Rows from block 5 of a small sound classifier, named by matrix and row number. Each number is 500 + 50 x the weight over its row's rms, rounded and kept within 0 to 999. All counts start at 0. Numbers have three digits each.
After each channel's rows are labels from the 100 clips, of 14848, where the channel reaches its highest value: "top examples" is what is common among them. Only what is clearly more common there than usual is listed. The data: single notes of 20 synthesised instruments. In brackets: how many of the 100, against the usual share in percent.
# conv: pointwise conv (model.blocks.5.conv.weight, 256x256x1), inputs 0-127

conv.4:486537464557490561570483396451493527548582586474460483477498480435441464612472562565528555460536685555464576424515532460493426522569458506483437488468544640570439430495472421550490541513494487461463478447540502494494453551480403482560472536458468471521519595437455560480564533536551490461587535555473462438535484510483495550431482423511485550433514515491485464504509474495455499440499
top examples: octave 4 (56 vs 25.6); G (45 vs 8.2); note: G4 (26 vs 2.1)

conv.40:436413537562499487572458419556520453519431427542515536528460534562462559543520551416476459507496547509430523590522558497415497488541474470508589542525508568364526552503478485505638439620479456509515480477520529507590565573470499462581506418526525523575455603461523502451550474528470503596532461458466477536537480512571485542500458489607566446542460623542394590480498513511490509471541
top examples: A# (90 vs 8.1); octave 5 (71 vs 23.5); note: A#5 (71 vs 1.7)

conv.74:473600478397527513499423469493507504460472427508515529523497458555545500484484471536491509612446536502483332512454517485524516496515447506501480482520471512515487541487420521509495498536439494510520537529515598592530559492529425519471471440492515505476515491511564383596511502588446552540487480504395574540588446459494542430529540491552449571517479490401451527585498552469557471511614
top examples: F (71 vs 8.1); octave 6 (52 vs 13.7); note: F6 (40 vs 1.2); note: F3 (29 vs 1.6)

conv.211:478406499527495544562503541520447374606464445535526462515472524471515556564567470449448541476458559491525518610572536576526489540489420451552439526493487450556495499520586513493516456509459587509484523590496441423562541515506525518585480560553453520542497498483543473436523502549493542536602451443523550503433458466530389468547510529502604535465519534454508461584416508413366486479536
top examples: E (65 vs 8.7); note: E4 (40 vs 2.2); D# (32 vs 8)

conv.143:503598466533447489434493498485557408476422441496482443483569442491434456510471493487504435518457482461446522554428369479436483520451439502449514512475533438516551526455490589620522468492427408524448437424501485531446455592511514549499533438537461497471422410412530508541494482511434468528495403499558512483540529559449383462541581531460480552326487465484485467439474552469510505469496
top examples: E (70 vs 8.7); octave 3 (47 vs 21.4); note: E4 (43 vs 2.2); note: E3 (25 vs 1.7)

conv.232:518540522535503511503571476520585440555429577520463522536517552440452459538541484409461434482520512499428536484552465457501515296463548465468559436463513484539478532403522552444491398485526531554481467416424395534441483568512521484469397525493499498369563517387520522461525563471539555508542491487562556503483472570441489495488510488428513589475528458479439440469495514535499456463495
top examples: F# (99 vs 8.7); octave 5 (93 vs 23.5); note: F#5 (93 vs 2)

conv.167:531429572484468406441513501454525479476509564502403483571415511508385517459466481500472392544544500488518495585422472475610425535575506449498517506546418520483526450489515559576535445554484573577497491559501597463524407497494524451506514536473489441508501577557532532483427404614450462521499515511529424561513536491542550484554562460355446494497540493581533517495525503565499417527472
top examples: F (45 vs 8.1); note: F3 (33 vs 1.6); B (27 vs 8)

conv.158:467460481476518489527460458492459424434541548517512453402571551446627457482529507527424380544499562551577471397491415454575411499532562516471488577543566507448503528483553431496510533549450491476463546494451540496430543522567596423463543453469470474512460455507476587380502487386467448514481410413506482472533507476585569455431476405488540569546483512428453437528565594472550531498457
top examples: F# (70 vs 8.7); octave 5 (70 vs 23.5); note: F#5 (65 vs 2)

conv.105:460603534577409535437530479475510361412575546478427507512425476498485431503540347580497491499550508480550555534466468524469589453456475451454512446454493419455508492562540475530455467531512520471506575416471511418457486472463556398457491459488588503501534493537480460513505399529476522436588548410542563455509436549473350598431515411523521475491454456477461491559485565417475612427493
top examples: B (54 vs 8); G (45 vs 8.2); note: G4 (41 vs 2.1); note: B5 (28 vs 1.8)

conv.218:458494533534505529477531475545403405569573535477448485445482521431400539444567536514490462511439446564411450406501463499475455523502504502497490402502502394424538615469581501359347437523532544563530557454567466485482506505530536463475457574552502464519419523449551482536457527488482532468451531446576501523527557499485514473399517377550441415460402415476537427534435475459569480512546
top examples: B (54 vs 8); note: B3 (31 vs 2.1)

conv.141:530619429511442390488480507502424484528473495459549507495537513529555518491404451469467552403497495459390543584490526522452607536536528391434563421559491560487541468462473468486492519504573508469489513433503528583473510552449427516545458566476453474497509540543549511391460511531426528600554434444458499482499473550511474478445553467525453508527479497463567457522409468466478488431406
top examples: A# (42 vs 8.1); mains hum (31 vs 8.8)

conv.195:505435463425440447551511525435513527350448494485475572452512548531452439540616441479448459511527488488467554468495564536409564576483508522491571560447516544505438491516536511463554519426519539484412543429478573422496494500518445476478429615448507458435494400452569466490506515376530400508469393569470496462474513456510473531456437429532501505524484537513467549481502476504537510363553
top examples: G (85 vs 8.2); octave 5 (84 vs 23.5); note: G5 (84 vs 1.8)

conv.82:501502451561417534548463499444570481485447494451517566496476470456441431456500426453431503525423397462498468488538505446458532439524537467572495477531539525456605527475593476495504518498440455503467507475517546507467511404513443504507531590425485485492465434569511461420578481528504549634414493482519478524538498471471567463511589473529513591409609484417387464563472578439485372564469
top examples: E (90 vs 8.7); octave 4 (57 vs 25.6); note: E4 (50 vs 2.2); note: E5 (40 vs 2.1)

conv.92:548481508519454539496443394419559502552517497546448571478442492548414388518377480452544495471528543502523493471568498420544484525527494481488499580520502442535494595451530472456436528499491465478479518401360508443521511453474381429530565461415488441462497413525477515524514505444500499574543499543376395457453495454475487545531485443484459447595534471509397596535514449372506558454433
top examples: octave 4 (58 vs 25.6); G (56 vs 8.2); note: G4 (56 vs 2.1); square lead (25 vs 4.8)

conv.28:435484527541466501520436476455470517578475553464501496449441496571544584476449631497427455446514472533451516448478537464554499552435503431464527570481465431503506544408539478345567419474451553581529549545436572455575425482446613558467490490508437551514474511510536482550540488528444541446553476438508517499499502508526566488462487528459510540494579505482554497406423499415615412541488
top examples: G (63 vs 8.2); octave 6 (49 vs 13.7); note: G6 (48 vs 1)

conv.248:423520589445498555550503529508552559555497388616634544498519462456460537457516507475487442491489448517616474574552375469490492546457492392537503478460427524583545470544514468480546547459450464463454464497486527578554491540496514465541458488367493510498502557524457435589525562443501564493435566502408443496389488570553480515465485517505550466531399472458374495460447493504455531513536
top examples: G (31 vs 8.2); note: G5 (26 vs 1.8)

conv.180:446504486557541432572395472518500541502573442460490448459483486489503625459526467455519443449490481476502438541451550516591527580527536465489473432479482455567490483541427514350543521583481491479564408440524502515541511526445443518558516543507484515536496453484567440509481501516470474500525543453483511433605534491513501526514552528400532482472492538469547585570486536490540615329428
top examples: G (61 vs 8.2); note: G5 (33 vs 1.8); octave 2 (31 vs 13.4)

conv.163:437517560448537507475520436577570453501421532468531513538485458427529524571403513514481448469467514562516498422525485433505489560486458421472521534552606486420479485499511427411512519454501445482467508578597539481546507474398489523463528442544337440541514536461460631491507474558483476491570523481537485453529467424463620450517432469420546487539494428491479468445448426443492506477428
top examples: G (56 vs 8.2); D# (37 vs 8)

conv.109:541503510423595475443536388509520451412484502571400545540534529555562472469494432507364482638495505459598442520663512474408565516512588418520541472467526436500494427451500490490523457443463482506481460417500374485590471461525538430469523424494449514596520490446389459569471506502531430508523550451520480541519522516542551593512566503425463505528549503482465445569476525503546459486458
top examples: octave 3 (95 vs 21.4); G# (35 vs 7.9); note: G#3 (34 vs 1.8); note: F#3 (27 vs 1.9)

conv.185:437492452517534549621484509516514494463588478476491437500467500492398457542519570444487497558465481531502562457488475592511475538537463510424528516491530474511524532618561513513445554442477488544499528565459488574505467471508437479492497405394545474499555490492494460523534491461467481432571415547476457582473444521535421551423441524578573497499447543591576495496407494532467541486522
top examples: E (63 vs 8.7); octave 6 (63 vs 13.7); note: E6 (63 vs 1.5)

conv.175:468475512400449462632525555427552570553471526535420555569445458502584534511419467570501421483488568490476535459510576572425583492573514555526467447502552504502609537462459518506437525423491537520529452454488438613411449438488540512513676558601433458539438562573514464476565445566532471569477473519560482434487492569518521438527524491506483593483515548497501442524493563495513567498488
top examples: C (57 vs 9.3); square lead (26 vs 4.8)

conv.78:474536473529477553473410552498422485510497497473490561536403380569563413434585530507481447538582509426480545472482460501521448505511463410520521589499486505482503500502508465514501492470491596487452448488517524407444453562493530560465550383491475472495438543457557501475499515574544427550482458613516588529491496564481515380461442422481431492537539477533405528568473483522551514484419
top examples: F (73 vs 8.1); note: F5 (32 vs 2); organ-like (29 vs 5.3); note: F6 (26 vs 1.2)

conv.125:561501586547528470383428502534506521475413398557554541477549474545493500585540498465488497495469544488528617542488488506446499492520471351499494503476497520498485466527464485581425506448546588481448475507456467494561580507480594511456536487497488518466510502502552453488547569455513538626542413575464527523537484490457497545486496574499411575494548516390445473515477500489589506583479
top examples: F (91 vs 8.1); octave 3 (43 vs 21.4); note: F3 (39 vs 1.6)

conv.112:554465492488415412469459538445430548527521450512482466509498496589506550549461477549489456448450481440438556563501515452462558399524510579425518469423417639387596552534503549526526518496568470485459462613452561551513450550485527502564421525485465474440594504458512478413456422440518435480547479505518453490481506518567522457476553479393508470482587567555387467392590618566534529515546
top examples: C (63 vs 9.3); octave 4 (61 vs 25.6); note: C4 (48 vs 2.4)

conv.178:425489546402488507448558489427505483501530424530516514499434632519398518493501509486491506527571600418468528521446438428494527554516517433534502509507570502474456590481461479527543490536497464605551516537454552499486448555426536418456550509393546519473560492625440495517489573461569581550563479450506502512469526452519593483462560521503514458533530454462519564538479439611474450513482
top examples: F# (82 vs 8.7); octave 5 (60 vs 23.5); note: F#5 (53 vs 2); note: F#6 (29 vs 1.5)

conv.221:594520548491530486581498461498432567397517513576527543498591438565514385503497535487460517501537403449483490496546446516445438600526557571455546427485577483502500533526543474449471441482454489557515504488505527483442503413490549559450607550559456421529407566529451518536469476452422429473592435528571516573568493543478426537492552532447491464476512568415548559605503529527532545499499
top examples: octave 4 (75 vs 25.6); D# (35 vs 8); note: D#4 (35 vs 2.1)

conv.47:555445472529559525498519602660543624558542440594505509430527559456487441426590452492496553521576495514506450504481485559455508499571479490516535475466525534384483458483481429515470501517413465424394524500434571470426475433521499491435482508389517486611489410568550555451535443511474461519458506491522458451512424526461540482475445537352482468421521460501504489484568509512539468544497
top examples: B (34 vs 8); note: B3 (34 vs 2.1); A (28 vs 7.9)

conv.22:395496483498516539445560461495481501409497604563503535503487455505431613417451494491588569511433457483483548524531472524498516567416375486458484547555423432405504505453488377502506564581494548566628488492448510444514544451521477493476467481419474478483445450437469614434499481472497475602524542477466500525478597532512502535539492474493552494533446536484553458450591448510573475533531
top examples: octave 4 (64 vs 25.6); E (56 vs 8.7); note: E4 (47 vs 2.2)

conv.51:545546542536488550419436453553510501498481523546498430570503556449423486470537500586508580542505575512495441519452417530552486516528467589478495511457467428492561429649503506477526611510451470499442492403479513439492565495509537492589522413501527483557478470507463427548519525470457490493490471465582584528453495478557499601467445479497427427555494470507513531364546571578438473560576
top examples: E (73 vs 8.7); octave 4 (71 vs 25.6); note: E4 (60 vs 2.2)

conv.183:551540510496483508581489411498595545434480540500563540498542524453407551474488538494540551439501451528570464486507469485457528412481587558548539548422517506546515561532450449472485474406503397456593498550580489541524497412569446509437513523567513504507523493548429560523485456477519545493544520469480379562414474546545420566645523508471516526474516477512463589469556443574469475465488
top examples: octave 4 (96 vs 25.6); F# (54 vs 8.7); note: F#4 (54 vs 2)

conv.207:481481473532417431543491576505428484504508430380526530519490524405446452535468507510516456534449537498511447464402587477456416438526491560452527479482474551476459477483512539513462460478513413571488529607374498496554437482518514477437581501489489536467502496439552481498522438442538433542538581593522515476493587570455505506561441453577409560473464445414531427505466523589480448458425
top examples: F (33 vs 8.1); pitch class: A (31 vs 7.9); octave 1 (28 vs 1.6); note: A5 (27 vs 1.8)

conv.226:547413483453485490518568443508643511506556502482543453502420457460455618439460529500419487535459545582524456577466435522411507476545493449521532428448461451491566554459461417501566491514385478528459447518438553513482456483531471586442542534581435406556424465491462505594546466513420506512478533547533553514564494523547546630557543500458518493555566568526502508441462556455484578411637
top examples: octave 3 (56 vs 21.4); F (39 vs 8.1); note: F3 (37 vs 1.6); pitch class: E (36 vs 8.7)

conv.85:457481425508506480471459399520528619538571442443507502542456418454509567501503452415474405526398491457621520542501522481515531472467494444433503442475480546513477472466504496516514425466562475532516475557543568439443507544577470444509577528477516445486548443472505532506506505483554501499516479444450448480528509538458566548534495504543536484556435521420585499447537497530458597481489
top examples: A# (48 vs 8.1); note: A#5 (39 vs 1.7); B (36 vs 8); note: B4 (35 vs 2.2)

conv.100:552392535501510667558465603456589476492537537446474469501456522501460532400544510493468553399544531524460492475424459503526496497522509531583512562469525473474551499459451576611505518463491489489504486624488475473515505468546580533477507529480580456530540504586485529403528512472522439503576540510608550439525512508447638547553456538540531436426530529469469523456488489593500526422491
top examples: F (72 vs 8.1); octave 4 (64 vs 25.6); note: F4 (64 vs 2.1)

conv.219:457392538435514488551441595545525461455451551522559466472443474557452456436506454561514557416451530554542542535573504437576472432522482471486494546500436451499516513605532519489492446484431563498502471500527530476552438518467427551555533552514559469501523382412450546454481464512543442448520528479419487546475501555519521465481588552499525467455539511343471462502439504605398482465460
top examples: octave 5 (74 vs 23.5); D# (46 vs 8); note: G5 (46 vs 1.8); pitch class: G (46 vs 8.2)

conv.38:475447526579365455468522545462525494564516408525525587434547497499442549590461470431517526413532479529450497658426519477604492506499543525467498495499542600587495468657500444490591433472500448472585596592500510519516565536560562585559549525436490480489580479535535604459452459543474505544473533472425527584486560522518497403520525517599493515424453498498520449530469595518536522447469
top examples: octave 5 (85 vs 23.5); G# (68 vs 7.9); note: G#5 (61 vs 1.8)

conv.9:429462494476418543491512532469409440511493454530479376425531498512519334491508451518491403537472516475420571541474536475469474484526456507457553463447595574531539434506500530484515502490599463429457468525554520459494418529392539498517455516506485504542357561470544501558489435484438359572555580513474533389553467520567506525435428506534482467427474480568531565363449420513505479489550
top examples: F (77 vs 8.1); octave 5 (64 vs 23.5); note: F5 (64 vs 2); vibraphone-like (31 vs 5)

conv.0:484555436469494479497521521603540546502537472507446475536503479469585514488563586537534496441530546557551484377541455500462508561502497530510388473500459487526519416488464448451479443457354446481567512460495477536478437520446490434502467505495447446508568512400524490429419453536430594484531480541396524515619549508568378518531358471417557566484538451476458483570530475547535443538381
top examples: octave 3 (73 vs 21.4); G# (61 vs 7.9); note: G#3 (52 vs 1.8); pitch class: G (35 vs 8.2)

conv.35:555528435595506479476483473543544499512598554501523476559541465446549505551487534392450448482575521604578564505472473462468482525524487475563584454520498463559534445510533478473406464428514495498491406576471504527476369528535524507517471584530519544454434501435498626504487424433475521544528525578522517452477388441470453485531488550450459426541478475504522499515499485497557522537486
top examples: octave 4 (80 vs 25.6); F (64 vs 8.1); note: F4 (58 vs 2.1); F# (30 vs 8.7)